python train.py --model="image-text matching model" --image_size=24 --cutout=0.4 --encoder_depths=[2, 2, 4, 2] --tokenizer="word" --fusion_encoder_mlp_ratio=3 --fusion_encoder_parallel_block=false --fusion_encoder_drop_path=0.1 --fusion_encoder_positions="rope"
Rows from block 2 of the fusion encoder, named by matrix and row number. Rows with one number belong to one neuron. Each number is 128 + 24 x the weight over its row's rms, rounded and kept within 0 to 255. All counts start at 0. Numbers have three digits each. After the name is the row's rms in percent of the matrix's.
# fc1: MLP up (fusion_encoder.blocks.2.mlp.fc1.weight, 384x128), inputs 0-127
# fc2: MLP down (fusion_encoder.blocks.2.mlp.fc2.weight, 128x384, transposed), outputs 0-127
fc1.288 078:149124152149105128121119141143136119136135160142154080102141116132101130094114180124127099137140083163109101127144153141136154164132150161120105156175132160106114135121112154138173195138123097130100143150157143153131112119156079105139113176115136172156141103112133089092128107097150124141147108087130099106105096118067126112153118147078127093133128142112121124121176121125124148153131
fc2.288 066:118087126089138110127166152136128107108066086119079140108112172111182105161107103160123129100128131132174129107090135184140125087168115095132122182128153068092146161123131148138129142127116108117137080134123135112137124091128162137103132141135116124125125147153106134127131142139127140117164142130113161120141088138142089124119142142158130176125111151144159104131143164093135116122102
fc1.289 090:142121129155141131147114112104105145130103161140117105110142079126127100126096146137160081113120105174158097083097116173087188137143102156159065135132127157135091122143184091122136142137113132124101139129142138141115144122129189152126143139113113153131148096137134096115133123151154116131110109120119111170117150159145174118181125130101164112148163142124135115123112144119096142110086
fc2.289 100:116133140108130108108110125149134143114142116119062178173119159098157119081132133092172135128090127097108143181160158153156113106099098155111113153156114127129101122150160137153142115130144125151146144120155163121163177175169079102101090114093132115119098149089122125145147134125147130149127129132136108143151132129130122143100114132097119133108084143149090136112133130131168122147180
fc1.290 138:114124122109106078085133109138118163128092132127135140098136149097158126099125122117132146136122146063143135152125100184141102091162110140092136165071146076125112144140146129155114152114132141132116135109146143125150142086121092136145103126124156141106121133111125143142166130105115083170135110097136099110179151193188126147126146134136082134128134151161109112142135157140114126103140
fc2.290 097:141134131133144138106156147111119120118144130121108091158121123155133095158127119128128137131115094169146161120105163099132155173086137127152095135162118128118090076111131111117178150110131092129127131134128113119126137103100181131146130143140106110159093117141165112143077145140135146066135127133126110149056156077085114088129094095127197123137110118123139139122129131119149120136090
fc1.291 188:141101124101121141146113126188138100148140137153115091149149176119132147153109108109146090132097128091141147135108118082126126141158110119099102151135155182109093127125155142045118140164172130196136155105141150112093150112128153104116116148116141124097128179129126111126131119116113136122079130142122148123129104131061120090132098121114146098143142107103126118161119145126123151137123
fc2.291 138:142134101103113127158147168117100102112117103129172120123124114134151129144137142162182174126157135128108102135175114091105113116104142098155120116142126136146109143140098127112123126073145123128133100105114134125162132125135172146100112118096137141143185108109112143117116133154145134134144122111143149177138028128073117156103135125150111178122098138125139144183126134172116126115121
fc1.292 093:116109128096132136098107148168102078168120129114103109097116139103132162146114104135165124171110105140138131138124150125163168136104156127106110170141170147154097112143165148101086178132131133207135119102069141144149180117110124099097126142125165131129100121121116082109134128126109137110137108125126153135127125137094138099139090132133149098126139126089120134155141162096158165130128
fc2.292 100:149118108144123117142134100104183130121121139120126149161122126104143137086143121108105128073118158151133083142147125072123083164134065142117101143066103113164108102127151147112101121125130108155090161126118150129115107117117158144144169110127125147147161099114144174128121122110124149147111137156109131091122061131144131117118154128140157165117141106145138092092111104160096156136154
fc1.293 117:130148120114112104120116149090115145137138168142127123161088141165140149086138145149122148131100126087107184133128141151154151131091138140110141157133105141142093116219110098171191074136138132118092125119117135140125109124146098113125142110106111112132132116147134133124147133083116162111168106147101131126145123149143117119189093098108169167126121107097116125131131107153095153132121
fc2.293 094:154118135101133155187128103170118077074132119128125171140136115137104095160144115106143160147142143107151112141123117124154081125144112143134121135136150114141130136117133142168094134134142148126184157143097171105123162116119158099107104132124166129120137117087137150117120149133129065133107145094148124135064153117149129139110139132132084093122120082118108097129115144094107071151101
fc1.294 056:093110104132120159150115112122164132107129108136130130125160096127190132132106163127154135129087179052113136125148114120087129085160061153123108097154124090143134119155109124119169096111133147128134090149125148144170148113138144110107126161131142115141108117091114140123133150119103113124156153152118138124112133109111078142103141186153137162177138104158101094141132109124136135128136
fc2.294 095:103105169117105077074111143111107124155130149171121155130118132124126127071174116119118122127167119156133125161154129091146132130132182104141131155122150159136110145116126142144096113129155157129108137149171132091137113109154137137170108140117094113141123127165130150132134156111170115111149107120121123151159029137172137138131120128185117142130143128111168142142108106135099146127110
fc1.295 079:143153159130134130095141137138133135113152114120098136123100150083141155123091159099130116130129148128114139093096143122146146115170117154125127133097138103163106112081164075153113068135089126134163122098133136136092148163121159106100100134097123101125124148132082105128124136134106153130153193113119154164159138124116129108161117159140082139078152153087143127145178160141109148113121
fc2.295 104:139124121133140113128140124143111138114105139106080090142135136147118136097153135103128162143108148133122105124118110180122111138088170141157102136136116162089091156122118104131135129113146098119090149157140142147133219145137123110119132133142147126113165153109150133139118117113106143153094120116123128098125054085150144137126127125163184127136130122132060129140146136162166084159086
fc1.296 046:106113147134143179106143139158149147110119139118118141156122124102155099130107136139112134142125105113089118136141119109166132169120171106122146125168135153131164127112135136127105121122127089077129103106145164111141166066127177117110189140144107136117145118171144129141098154128141088125126115146100108099136105125158098054132108122132099158167107151116097136109125195108111134127148
fc2.296 082:076148095111143130038131107117124115139110087154164146116130140141156109165093126151166094102125115138123160126102106176126142145137057127122175157101127083116134101134134148135115123094128141090108101146110091148122140126166084127130102131172132154145120069137154118119146134148129136123137117118142105113146128137148136134166145118113111139140155124130100158161146124167145106132114
fc1.297 084:142140123165127122123072075163134151120108148143140147131121127105128121128126171133121080108131128177112123105128123148123115131161102135144178119099112182171180159119111128141094131136106172148111117124096126108099137133119109133151143138168153130200113154128115131130118129066147103114118133109117106109118134115128147154087142127100186107138142130164135127095117143114092095104170
fc2.297 105:133139124128101144089148113120119089142144108151165020137110121119121134085187130135113126107088127182114114094128129218131165113134088165128120115111142146114151119118114137152108134098098121127106118117132128129141071122124096130162135114135130123139106168117107100131127128139123108140127137115140149124138150142056133116148137113123141153112141112110112127153125132128105097136103
fc1.298 051:128071126095106150114184171094109096145114142110186130147144191081127152135093124144105171120141135114125141127141139101151133157137125103091136137182138111102139104137132144078111147103148113121130126128109129138122139123115177159107155135097103142115126137134127095169163127129096110099160117172140118130129137126111070107115189105089127121114141157120129119122149124141148131129099
fc2.298 085:115136144156152160083120142121140136113116127125093159098113102126117114132107135133195129138089127148117150113134135141143142164135103114140073111078096098095162135127165140143138128166135099145182098118121133107081141143129072119155105143144093094129182139139165137127116122146154148113157117095156097120097076142167140125145134139110095118133098085112117117118104117152140100150142
fc1.299 175:131137121138096165109159123096124117132156147118179142162135176154145134110125125131097118149154124080137140157137151214125108120151156134091126140121164127131129140128122110109112093139143142173105090158101112104150133104151120132094080107145113105109151081122129158126159118145158138144130111094134095114111175066162110126127145142102106144105090102156145132137088121144148139130144
fc2.299 164:135129119141151102152111129144112138152122114164101082115136109153129162132119128142141140105129127136154093113140131017101135140161109159158132132124109096142100130140130181108127168142124120126105119108151153126127122150114128149146131142100146099105123187160172100120121140084148145109141162165110175111114089178126132108141123155130151099107157168134143138133161100121094134124130
fc1.300 026:126099113138131136126097140130144115120156114102119200136157130135177126165150147092133118167099130117130165126121132165124117118097156106141109120184129129125155114140093164106173131152139154150121108150132136140168127123132123142097101124163161112135094113134116105085082149121140148155094143180134118095123109081098107110105148132113101147165151126093130123064133095103109106138105
fc2.300 084:118114128139116145165122104120109117102120118137080133125120122127111131143126126125188152134164120132140147106140130171124108138149100147098144138149139167146157136096158100155134102108125124111146142130174142147127168127140113138177117136099133113128144109124152131111152105113113114102102132118127112140127255136060162114129118116127163117146103119150155123112130142125106136131126
fc1.301 078:123127161141120097141143114110133034105112151137141153126100079141129130188116133145165195104119169109170125117140091072127108129120130134114138134091103155107133140103173107148142172131126161129123123129148114110167148115148177095119098124119134091107142097141117125129134129107158135117105128168165136143085100131117105104132119116149149143133109136117155153138121138129085126126144
fc2.301 110:149096125097114146121149127134146124116162128133057118171162139133111110155127122139097121133152139188080118165139111097111126101118146100141082108150149143138088159160135156129096119088156084143132151129139170116104134136131055132119158132129154112150148171107108160130115124156130162129143139098124144101134146099082107130099139126121142112129137078100114085136153139129109136111148
fc1.302 082:139101113124146076068114105162135108107126140092088113129120112172154144106131114126121186112137126124113100110097149163117122060149113157110135107152156136106132123118108121108106142132129135177094164162123156134113115136135157122100150104161134131144121115125162169157145079085133147119094135110126136147102112132091133149120139138169109134124111140120131147143104197083151108156126
fc2.302 089:118165138088106122178149125112148162130131102162151161132140097120127157144155149117138059147115108125124146137109136088122131173112131134096169130125111113090115146152101132149086135161140185104118128116121133132125114145189110117110150123084112121119160103153106097098113151149127113125150109147130072140131057148102124154141117140090129139123152109138114147091110088142109106114129
fc1.303 035:131161129133144077132119134125137121170122085130154130089110147134139118104125149147134132133119112162126107104103134191128109113130091112121127105106116151112176122122128107189124190108111141154091167104104142105150111184151175157116147119158134153139128113130074124121130143132127119132129140105124114115129109152122126149153121145126134101165126078126120151078172094089158151174146
fc2.303 068:105102126125133132073133121135132146124138155091132116157099126125116120114116123129100109127152151078132121123104139171136156125103150123124143125118174115156107155084159090110101106144117140141149147137161110139108084121121083101137139113139142104120105131106141123149134123098093089118120139134118134100157137111010133132126124084173145155117163123124156134136109126123143150109062
fc1.304 123:126134093142124154121134138183127139136129146110031104073148160103134123162101151108142142150122112117094136132147152087138148095175140111099101104144141133132142135161150113149085096117116132137134107147119117145104111104155113165160109131155115165134075115111118155123119136119146121134147101156097124157129105144102150109165140148162145096144127129161107110114145188121161120140110
fc2.304 085:140101116093123132107136157089188130116119111099163154149137092147107115162148104119193123145154151145111128133120157177138145123065139110144145170122103126135145123130136132107156132154113143179127137100137117120161129153091159104128123089100114098159108121136108090124107128140131151135102141109145107118186150111125150116103100137182092146151111136115151128142101166156090151125125
fc1.305 173:113157120150116157078146096163125116123116091137094089128095106128134110144088114125134142118097130096120098113125138104176129126123140161164148180116135091131110110121150117137147078128124096159110140103168127159141183174080123135125107149098146121166141139105099136156143144161142149128140153119099102158125099140116129182074130139132114132110125158117112135153188152148140138111137
fc2.305 143:132122103107118100160132171137143154128134136159092069179104142116117120130114112137170115124107111134126170143136117153100180112098109087115079119109115134126097094102156110110139147108078134114149129104123096133174076142161180103123145162139115176127084126147106099105144100130131136114149164138121158118160116160116129120122106127172101159130127123111091124148158123154115121111138
fc1.306 098:108143140149144166101142157110106133081117091124145095141105120085109084117158109130157083115111133153152129128106100130129152153105115147108108124151174181138128139144104164148129143152127098106165094150150073164108152123121155159088166127121108118123139142156134098136118119062163113170164157134122117179153124119142095099140114143129128118101156118122095127115154122155135151118124
fc2.306 117:162163082110170119139154118157124133103120104128147158120185123127123152145102155148128156144169139135133125141142123096148116114160178135118119137063119125141089152141169132130156116110132163155096127112121161140143120137178072141114134114115144156132136096140157165109135142154124135110130089109105139096143116137119147149144140137115124112158111127100151224150086113116109127132140
fc1.307 108:104085114131138076135094116166142138088116128149111146127128166118096136119125118164120128125122119113124098126143132157127122118126105163109146121076127139129160141110136140155144133144159155111156126163129114131101185123165069178167150124177158101139096169109099130152132101118180097104122163109067105108115109130100151137135133145113152138079156140129136129103083138142141122116120
fc2.307 097:133124133141128113141095078134097111151099123155131128127088124093120084066157147107117118112134144117134110121091106158138128129149140105124127118119112113128161148063103168172101115169111095129147087093085111150131138128117090132138125114139131128167093088124147139144135142109129184151125125105121118156137164182130119131106131098106158108118130109141146143200170130116112133147154
fc1.308 162:130091131120129144139152201121130094103144083129124098148122090149119130147148089105138191133139118099123106116089133052163126141137160124126090176147133121122140112106158114130110131135125100115121153116077086123156165133132102166131122121156136120062160140117152147128145139111108165150144126094129126150144141132144147145128147128140093103105147120091133093124123139143169094136123
fc2.308 115:084104152134108081107140120125114154118118158116124168114114167114107146141129165104071078086164107111175182098110101207102126168125136148120166128128123145129115126134106128120116154114086092097131089134124125142067104127138160120136131115133127122137115139146102108138124125125122120102109120168137113121159133124129123104148127143115198126155147149162130120130162150151137127141114
fc1.309 040:101117128115157084147140102081121143106128107130098134186123129169130138128192170141131137119131137111177120104151096112120117172105110110135098155127129162115158131109091169169123143097119096129137087123090128093142114094140119129137152123110143139141114138142115125107141130183080086154119153141145102100134131151143138173113181128127123133137126111132131129136118098084140084109082
fc2.309 074:120129134116120102123117165156148156119125139057148131147139125084172115120141133118128099133117133111072113145154155112143120097127089144108127144154145094138136143114155126126077127128086153137151079126174111153158163134130079111167124124111128093129098104133116131157134105102187154125149131117151125162104108128069119112119121125186145115114123148112129118160158146149137145135075
fc1.310 022:148141135162168106146101120121091080086121139120122130131113123117116118165128123117147110122135126142104125090173145143098137090153163144139129098128158105083130111084119149145112109096124113132135076138136132110120115145167153098140095108178128118149114138146077159122138128125163138121106146132136117145153093112110140064109095140179102129134136069100133135083155144106122163170144
fc2.310 065:118136134125124085149173140128138159116120137069080169129125153174132111109107139146109161124166134090096143156130116104136121187141166159098157154174109094114139146099113112142129146111076105080118148167133114134078113104145108132127145130122121122126124139160140115132113138153100112149098101149113098123154123101168111139155158096123141101131148100118124111116129110140163097104077
fc1.311 060:131203119139157178136102133192140116139143128143122130096097118128134084129135157100089143122129123127130141109166144213118110151126182143151131137114130076125111107125145143095128145120119132146137164162166146144086107128106112123142149142104116182118131116139124101137118152106116136147144132095084127120102154135095091151122090124121128129157126114133155099137144088102123113155101
fc2.311 086:115121130152134086094133104108110133114120095121183104124131136099142111058152153103131079142108124126104102138136155129138117115155161110147140087143148120118122086149131125146106117139129126142143132092051129111159177159110090110132122133141139123108120131126136114155145118096116151133106130134115142093122075148039138136115105129136090131130120069141140109147145115117129125148086
fc1.312 084:125160104099130132137146138129117124105109121104098113128150140100160135152103086119125123129106134137155110152103140141187120103113119147093096137114146136124105123110131087134132109116121131152138087115128126148123169145117183079087116121082172151104164120145108098143162121075137174121156135122122144174126120125178178140082125120162102179089113107119107118131143164123132155134159
fc2.312 088:119153138165152122123128144153101148128106138125163065137130108115100123117131148198214152131098133169106140149152128136113150125142122170152140126120094150123148147125124115146137123155118199097153142140134124163143102129096138168173125110138125110127141115112082168119108122148137129120147111152102102138116143166140156126183110120127111117119143132134155154177112146167127159117140
fc1.313 086:115183116128120124133159061126095144128113130141079144131130137127154114145119133141161195127135103145095165120126174106142131115152114130147103135103118120104118158164073115086136154111121106130158122154160103145141157066109118137124126137120143115109126142140138151134132130076099127150151098131108107137116125133105135080135092149116123124092151089077131167120130183146159127122151
fc2.313 100:111108116117133126056137132135111124110114119088176160154125145101145145108117110160150097150128129073223120140129133119126122126134113153132132162101111158111109128149169079139141110104149126159127142144113118128096106152155130129119150130124119123117128106131121108133131149160132110089140096159159163126140168175075101154152161112122107119149108144142136098112122106144080140141170
fc1.314 149:114168159112124059129083184147072133147137152135107103162141125161122116115120122111111153141081153129102108134119156139116141104117126140105059109124122123159122153113136105151118127107121150104138143119102106119123120143165144122167184111138171105118181153134129150136112115120176168107153151111112117155136086098140161119130128099083143096143134115146135143143132158127138137091131
fc2.314 090:154098165110147160153145135101130123106116143155086130148126156088152137129113158145128115100152124146159160103122082124149115133135110151131137109139116146127115110160082185120138124085101093129111136135181156136106140138113189102082115136133120149144105122145139100135163118149100095107121112120125150154175179136159138129139135142206107109124144120131108120147144129097124118148073
fc1.315 054:160093144117148141058106105132079166148133105132114154139105123126147130151094122155125139115122106142120095123137112163175103127129120142154119089132099108110092170117164126097089103102117111129166100139123107137093142117136180143141145146115108151161096125106136088116113150103149105121162129148118153157141115160161137109132084106174128120133167150150137105094159189140134128122118
fc2.315 111:105136100109099113093174142136139086129136145110114120113161124140138165117212136124164144109147144132085137118150125114130121115149072076120124181159168155112131122158118128117170131137147119122130137153158140116167073154102074144096097153140127147119162090148104132134140139142116126123083128132124128128150121144169134127130135129096165156106132129112100177107124108144118154119105
fc1.316 040:142115085095138156118128093123150127139121122127066129132126139132136127119164120167136132139125099198120157092129101090135127110132151096117129138090108117132126108176094106141109137120109129113131127110120128107139087162117148146132118133151140148106117159161101148152114116101115138108135118128075098144108112112073193205139169124118159144130108141139159142174154172128148142139135
fc2.316 083:120129137128136112149108131108121125143096116136101075124140106084106155089130110125082144114134117109095148101103143122125148105127065173117155081124138130122178088134066113117114095131171137133142122125124090141109120141156119146160166112122153127132115123119120109098132110168111133150191128116128154158135219137175156113095139131135111141132136159120121143103129117118125128155135
fc1.317 149:126142166072144083110121137109167094143116117103074166140155116145116117139095139132110144144145110088175139122133131135112147132141166154105129148127162142080144128117093151083141128168096131138125127132118109125123120125098106138142129138144079095125107106141201129103113146141116118130126147145126145036119118159130114115156095157122142108124101148160150164111163118129146122136105
fc2.317 120:129095121183080135141145099108107172131161150150178055124082192108135149112121098145104140119150125153129117155106131095149116135152111142158138130111106122175107136128152134115081155133145150145098137107149135094128140141151116130116116115131174111101147145134125110145146130097139105137121089136083110170143154124123121121085146148119123135134179112132123122122075121107103133103160
fc1.318 109:140105168127073153161175127145111117155158170112147130121106087118136117072126087144177147146100132160118120109130111118136137135141138097107136127138130118127140133166145155195139154135160131157141103119115127168125122142150124128094151119140158117112149120130090130128156127111090151122158125085106134199066165117122098137111131086121104105101145153148136142114102108118104106132140
fc2.318 101:154134118137138109099145143113130137118126148125138083076117128117145098132165136154129151137145159220114122129174118095141107118153132152139130092097148109155146150171155161121118134157150194133157117097149110117121117123115115156095101130122155097139137136117137146126129142146111163122137121127159121178062065099098131132122144148110102152136153152095129134146090126117108129109114
fc1.319 102:128151132079130153086137110148111178109131124121094139131108137074134132112134124107144120141136129167141129097125138133144131142147138133138078128158102147143202127147169090118108117119128141141163127103133121156164151151096154109096059172091113080106104164134160095151114120154113190131143134139136142155133115109112105085144135106129122147113152111097130112151160130135100141117127
fc2.319 090:144158168124153105108149158102149124142126103059116091141121097121160127185174141119106123136106128086081125146125137154095135096102178134147089154160139136093112119095124149140145130134143124102097133111125140139155097129143147117106174104143140178148135113127111136115135110123098101130153140111147143118149186131071140155116109152091122172125119146100119126133151168133109135158119
fc1.320 037:105132078134190120078129124152129182126091146099146131095127127133170115147135122135148144133132102112106121117091144153137141124164170171148117123154141129136143160087174155133174126086132126095090120169126101111132130116141187149142170138146104086139111116124109119112099113119123114126104161132154102120119130147140123128175077087142130144112153150125125145116163108131148149162138
fc2.320 103:134135123119112108118123132154136119134133117162131142127143104099100153133175131133185150166131138163200117124135126137127101115139172131127120119106128132162039157167120138131135125125121162138135114140104139130116149147165052121125111122106153149089146144134132165131138105141150132136128127136098136111060066132101114129109145115135106123125126112142145119051107127147129141136109
fc1.321 102:114115176114103117119148130108130149120118113106186117142118103118139146130149145133095106098143175099106110118114123143101124116121148154147132137132138127093098121112127122039125148155108129137107125145141123144162142159154144136136068109108124146100128123123155126136112128153125147159116127060123102116149156120160099125050129110130116179126135175080117106139175113156147126114117
fc2.321 095:159134108188173106097080104143105107099142153120121132109146091136101109145180124111149107135132131128075105117127117153152163106123106146128119153139113158166106119121096139156108094131121113124112140164100172104127093144074149137109145117144140103167135141156168120086139147119114139117103135161128141105090082157151127138120133125103108110115154135125139136059107144083130111133108
fc1.322 048:118153095103151101109126131120154129105125108098160141132106157197134133153095143124155166104137087106180094140126132157078132156146160148123131158124124070120099151136091138138140150127143123117118118110112164132120105137151128124147144152138144120153108136146115181149156112069093076134175120152102158143133130102157139132142127100111146116154137091098096098140121094127162100120128
fc2.322 086:094128141160149118116113149108113139153138149133123085116116114136142146134176125144101129129082145076110142088116138077138164122119121106134124131142132122125088159129146116096094114112102067114139153099116127146135145084107114079096091117114096115160115149124123117101120140142139096137138127126145135099122063168066108136108119131127088113134103146146171128092087107109122161104100
fc1.323 100:112130103125151158164134105152107123141156090151165165069117101127098122165118127141119120137096128122162093125134165149120115141120103111131127133092105150114130152104142101097157171112174102164152092191130098142100116145122112138157104126112142081141126135109148105104142122141110150132158142148117091109116150135073146163112176124115106118084132168115114147113102109155129119124177
fc2.323 102:138163125149134164132104121153149151096132120115127127149135104075119097166106151126084117132075129141081105106140125145126141055146106121151136108087172084112099142147152138155106116126126123122123118113157156130154112124131178102143129128130148118141102105123133121095107135153096138130122128116098124140079141103192159135110098110122121108138142178147101169141143168100085133114154
fc1.324 060:101150139132136175077101128121089130131074115126148151129144119109098116140166103145137118091095142138141103130125153152133145156150124173136102122170156154128124159125163090137150101140130125104144114145117116106129146119123189184163173152087089115148129121138138111107122107099128114127122114152124096171183108154146135114153091130128172151129121144149149136098120178122161130150101
fc2.324 114:154149089095152108134139132126149127129132123093189125136147124123117160131110139124191158142201156133122118143138114094138101099146122126114133165150095148115098149134095147145124156125149159154101118124148144156132099130157063089118101149127146122094135122139151138136130144104129167167120112113090177096098139139126135135140165118099103102134160113104088153120102124142097121151177
fc1.325 103:135137119143090136132115127123161087122131111127126142095141162096098106159154133118112117151126147099133122138133144154117087104110093091123131126128115135154149119094154086158156097136119168124141096143108143159082152113139223119155170114126113092040164119152137110134161141124119146152138114100142135100141135141092104119147151125125121111096127126093113126138131122162116139157090
fc2.325 105:137146135123162108137132124117107165073111148139168125116090132152143136162125126163097116136103129181128114120132143145166133155115155115129113114108133127161098133169140157156152140131134102142113154078148160126129073087101107105138132136129134127136111153109097134138110115167134140116105126145100152169127095084220141143119106092102169148133098128117099102127109130124115165112164
fc1.326 123:132177107112136116146149109077115132121129138125161102152155122105106088157127131173114134140103127124130174138152173130147085078119110111106144106121141154128140118137131152134127133157138134154191102105122137153138125116118135130106064097110166100108139139124158141096169133130042118122138104128137099108085155156102107152102129112166121135140119124144106130122172112140151093136154
fc2.326 100:130109110153141138131105131151133132096118129118091150089112127120134126138127126158121073090123139142079122094084125149137132131151120105137096104143131140129101119151143139141107115094127121102114099111156129144120085144162097148110189115106101149142094137119074098121109119136098115097121150125121156152193196124116123122106089126092182131108148133118177137099176134118130109111093
fc1.327 201:157109135095116134131118142091157139120116114122114122132138145150119133126134111114166149131136117112163164134142148048114143109160084099132106176114137174081115105131143094072135133127158142178103139105110161116134176098133142094127104122124158088129181154128121133137135112151122153154141119126136124138134067150073101127123144161122172107139121163111095126149122136144117161149122
fc2.327 153:139113093148127164150138129164123080117143148149121070136110107124127126144131105142109137118100135148130119127147096050099132121069108093100105133130156175171115108142132130107130132138146120174115090138103123124183132126145117150117132110099104104140129132107119128112125120125111131112128150124121168133137039106108088135125098147170139187133107113106133146152150142133104126094114
fc1.328 037:112123132087136107166174163139145137116153124134120127125132105089135138135112119145115134164127131113170150101118136173099151150124157095126119146123115126107126126108138161117180150121109091090159130103168137080144146164153112098093174073135133155109124096156107168126084140135106148127135153099144112111068142158096140126118147124127160128160121126132094131100141131121081083099153
fc2.328 073:139097128132120096133125153135089114123159129103114065138115143115109124125178159129140151125163152127096149099163126127129067134141100131106148136125099134136186140093133163126109132112135160110077118125135127134133109135181147155128130140094093117128099126115127080114120131149153139113139133131161123164117069117065132125126162141071083112116114104104151110111152114105166145116117
fc1.329 108:134103153149137123157114134111147125114152127085152142098120136086123135100144110147130128123104115123160192145151123093124081137112132133096130136140136111133143118110178104158141148136166148121162109123149099182101109118162176092127124114090093112071144131112141130130132119119124115151164111119139135144122128164104142117161134143133109141113131165058141106138108079118119196137083
fc2.329 087:135139146109141112166102124124080106143084134159103121097123111158079110133088145082073128140144122096104114093095115171164135130103124109139112115097109124137133151154117106158122108093102107129112131120134137100111155162155135105098156118125153115118139136113117133128159094145091130102141120095116120142135071074146130132131109126101102131106124081150070113097132174094146115126165
fc1.330 067:142078122103112116090144188062120125109149131144114119116094164156129152136113146100112123099119138151180124095125097158168120117112145134112181131135144079158092106112090188117093124130123162161093139132158128103115123114138121106102115097098184146129174131147158093139127112167095160110097144137158119124149122138139120127155122139113121137136130124138145136105152132114123137111151
fc2.330 094:159121129116145160127123125157145107151145134094156157092140172121119132186132139173083127119146156168123119101104122129119169121128163080146126136147121122121155153133139098123103163171094104117161145122124144127106119163099100149145145152116111087119119108121150103111124138148160145153147159135140150144095060111179119133123153136126062144124127104125155158145115120116117082126089
fc1.331 053:109159130149142146115136061091154089124111121113166183098124134099101147139110134153115120151171150150110140102126137124153113121146128092120156141154127156124135137095154085170174160133133158132130077115096127145091117107145123125125137089152144112134132164122126148117123152136113163174113108117114073096108136098097141094192129119137161131118113101105127101145135141130160087121129
fc2.331 082:179127111138124175145142125138112143164087088086109150169084125135104126170133117124135168147115130126102124123138108214146121112125129121149090119088155116135107146118098115189124133141141128167134142152158174093151105141140098140124144145113103148155103175077086122098140117122108109143119138116136114154156141115123123127096129142115122131112126111148138170101102124128161154124164
fc1.332 069:134117089179091151139106130130130134140088144124146136099150090197132063143114131116111137121117095134148116151141142152138122119149125118131125122137165105096083127143114129092128075145136144099097145126137098127144110139143135140091106173132150141146123104108132156112116154179117113125112141151108119116160112155142206163113134123103141098159127092106070141137138126157142089142146
fc2.332 096:138144122141134109140109126124098155143123128135125125119145141097117159133157124125187140140085142144060139095157091119154138115116129082115143096089084098153145142092182101148144134112097143109115157150083103134155118142120139125104124109121111165116138096117164103148143129133057158131128135158121099134131218103099123109108143119167131136118118124139140108118164141117141131126137
fc1.333 082:125168159113139098168105107126125130113109129126174159106119123098148118121142084064138138119137121095108134148118157157145131128158081127143137094165103093169150126127055111137146148116127103155177139103110128136114136141070154133122182145131126131148127137135163150144127135145118110157082117132140085125126110124088109174069098125140122132100114115159125126116097135131122159144136
fc2.333 108:128155132126124124129122153130159101137121135133080138165130147149156142152197111126064108156074114123147121120095114156130112126113156116129127130121156196147102108149108112095140086147119118130118147183093156117103147129114169142123152123150130120145122159137151123107127113126122141117116133139145152146118086136231113136167155132090097145135114118148121110124166130123116141144144
fc1.334 080:126185120130077135073151118117130168144127150120116105127120168116120091128121105103094157129125087135152157155135140105201078079168144131132116145121143088089143147113125114111145118082142139119115115107154134153084133121132145113094085124128112137077131137126110145141116113132152168112135107121150130165158108140160152122118148132138139157131121127161094158166155165133118124137093
fc2.334 089:117155132136147162104132132161094132139133111115116135105115132139151123086075105166153153134158160128091144108130148170147118130094136155129116139152138121119112107116161135169139149135121132081154122135124130168186120127110094103178185137134132179157115178111119076112119132142127112155080132120156127109131095155116139155115099103167146144105155129095114106118150151116128152132181
fc1.335 058:149133113128150124153130130103103134147149129113099123139141107111155157150144111112128109106151116124103151164164142116143110136156110104147066115104171132136142139168126081142102140117118051187097095106087150124174169129153104156131129137154101121123170121127097137092132100129117085103117164145109103104108129138112134179118130091106096130157168143124091148127106131138122147145131
fc2.335 083:107131095133114155158140089155130151155162104144136140087150131147142118081120121181110122134133121144172142139095101134152094144069148078155133136173110114135168132140081168127114127097118141111108117147116097104151076149130110120147099122119135086160107157124128095136126117111148131148149128135107136162098168146123139095125130121102155128124116114087173114103074129134168097123133
fc1.336 061:132102136156113122122120139156148086157155142082141134136113147113112168140146159126136153114143104103160105103172155123113181139143182133087144116154115118092171127115154127091143128114090136095174152149120095119147121139101142157146158113160156093144147115115099111128134126154168120128159152109148124116099169085104145105104131131103124116109181097098088126155086122152117134111119
fc2.336 095:099108151108107128097122141106125143148149147096113124112139137112130119034166115168051137146124154155160120125125133121107122101118075133106155141129099118120111142158052128133151097160144123135106130169135148106161142129145162097142161122133122120097174119133166160144124119129147180115110116137126145140148121117118099138167127128160144128160096152132132135101127144129108135126091
fc1.337 104:121116121148133092131133142154119104126111161142194106078117114140130125118104121125109148160127161135128120170153099160152116163144179145113130170137162121127095120160108119123129143128139127193082149137143176127134155085147136158139117130129124101121154111122123136160123124116157146107176100130148072094098148124145071123099149113074099119115115081124145104145122145122131119104111
fc2.337 087:116127149094146097175114109101147176156131146138074113084165149110159124076141147133156132137127111110140153090077148129137165128142135124108131125139077111126146129111140119124136160164102126114145158129151136165118193155109156115098144139108117119103116143150174094139121114109131114116121144147161160094160142129142135139154102131200083110134132150139107143117151117155101111127106
fc1.338 087:131131135127121173108109180117140087131107120152098056148153119145121134170173140138110131136115131130164121141102136048138121157134157149108118125138141144129142128116126110116160103110178108151164192102102132138111123127148142126091147122132128149102111125125113089142160127158127095144117111079110147122126087116084100120165102147139158112098127121079138105127155154116140152124115
fc2.338 094:109132140173134087138097128160128133099121119138136147144124119113152102097139142101174111120093117128133127111158116126122137118154105161138086147134125128124144151115165094129100121120098150141115084193133116163132129136090107167145127125157169136138154140133120178167158133106133160128117108143132137115158065110214136133113146173173129152145116111125125089112108131153114158146109
fc1.339 043:142137112141114154090136133090102115145135134111100158112140112116087128122155096113108155110108153108102147125128100152130117178173074112155160108149127185121118136130156162127146106105124155115151100110097136157142164133113123156131111146144074133156109172145090100103139131095146129112135115146120104176164080153147128093136076151144135108112123094112184117118136146120142124158150
fc2.339 091:135124095111121115125176143126158154120143099093091081175120183145142155111123157150118147141158125171091131094135128060142092113116099098120155135152144078115120115135122153142102144113132153113089137149105111116112137123100082105127113159118156111139130112141167091105122097133135120128125112129058112128078149096154123108156149124122161159127140121132116179132118141139134144112142